Weights of a small image VAE.
Data: trained on simulated grey scan slices of phantoms with and without marks, 245000 training examples, 15.3 epochs.
Rows from block 10 of the encoder of a small image VAE, named by matrix and row number. Each number is 128 + 24 x the weight over its row's rms, rounded and kept within 0 to 255. All counts start at 0. Numbers have three digits each.
Before each channel's rows are labels from the 100 images, of 14848, where the channel reaches its highest value: "patch colour" is the nearest of a few named colours to the mean colour under the peak; "strongest on" is what is common among them. Only what is clearly more common there than usual is listed. The data: simulated grey scan slices of phantoms with and without marks. In brackets: how many of the 100.
# conv: 3x3 conv (encoder.blocks.10.conv.weight, 192x112x3x3, each kernel summed), inputs 0-55

patch colour: grey (78)
strongest on: chest (69)
conv.169:161148147149130107129114130126158142107137115063115105093141129173134127133116134152148107094084138136110116123118163137103160123134152102116141147110155148178096117132

patch colour: black (98)
strongest on: belly (93); dark spot (37)
conv.121:097161105137088108089133148101113109154143135123112140126112174111138151133142132105092136108079131147150072113140095140132107091146125173158111146126113102105153146120

patch colour: white (49)
strongest on: limb (88)
conv.89:108123123137110111146155146096142102124118140113097119124116171127154110104124146094115139103131091075132143114090090092162095125102141147101101157156105098115096138127

patch colour: white (69)
strongest on: limb (54)
conv.24:116126124108101102132148154112171134096111151128117142124096220105123138104077099087115143158085135093128110121135113086154108079098127122145125168131118146111118120119

patch colour: black (100)
strongest on: belly (89); dark spot (62)
conv.18:093159093145129135127125138074090119111094148137122126115111119149165162141158179122104108109115097111149126122139068114108105131145146178149129168112102148106154150114

patch colour: grey (69); white (31)
strongest on: limb (94)
conv.129:095108113112123128109116111103140152105115143084096113084093117139117155161129107107124125144098104094170063123164091088175126101087113116159140163143123141123106119112

patch colour: grey (86)
strongest on: head (66)
conv.17:131119162128104122119120098129132116085120141124089132152096080139114136129115127122108141110140075122108090154115106120150134148104095109155137125114183106192152138144

patch colour: black (100)
strongest on: low contrast (100); limb (72)
conv.36:094156149142111152132163148128106125139109147080116117113109121125125145101129138098128134107127143137102092100103116147169243087162152095143106132126129107117156111094

patch colour: grey (97)
strongest on: belly (74)
conv.105:121142119136139091154158148127101095133112116125065126162089129104136085095110110092131143142146068111160119129144094112102108124120137115111110121145107136117104110113

patch colour: grey (72)
strongest on: dark spot (80)
conv.139:090114135144105173128115126090121174109128144062128121126088135151143138133120146086115123127124109124143067120114105117161196097093104107150116126147117089119137121097

patch colour: grey (98)
strongest on: noisy (71)
conv.4:133160142111140124135172128115097050112088132095105146120110161130097151109127129116106105098132107100110075094101114123128093073128159115116103147113111093136134156132

patch colour: grey (100)
strongest on: noisy (73)
conv.188:151092143117169100143148109114108101122120115114088185150134159110170111142138161106106144112125080097106115132087132122095067113101123122126085128119131123123086129165

patch colour: grey (98)
strongest on: chest (53)
conv.28:158101118128099099123103155105090115110122125073123119123099116135095141116101133102117136095135129109090108079151128084152125119091111107148144114138155094164130105110

patch colour: white (35)
strongest on: limb (84)
conv.140:137109150135123073148150147079119103131099178120083179157097143087109099120116118095111143110105118087128113140154121102091099126139143137110117137145124158120092142118

patch colour: black (88)
strongest on: head (60); streaks (50)
conv.65:086123126127129152113136114107082162114110146129113084123122148163126125114125137130130118103098134152168140119182143114148124140169090175200151140132119143119135155097

patch colour: grey (98)
strongest on: chest (72)
conv.73:141121083115095099117116147157118092091125115125115126144146107160116140137143134161112113120102114063104129139132113123097152089135136154135161144163126100137190119122

patch colour: grey (91)
strongest on: belly (79)
conv.153:137138078133118163100125133109154112113123156174119142125124149096165086161107122118155106092133102072169147119138114134116117155146132159141161116140105118112139140108

patch colour: grey (96)
strongest on: limb (66)
conv.20:152144150146163154144122145108124163111115157100108129096091108130138129104137179119131125108143096091140123147142124065144114108121132136145119139120076160102118128089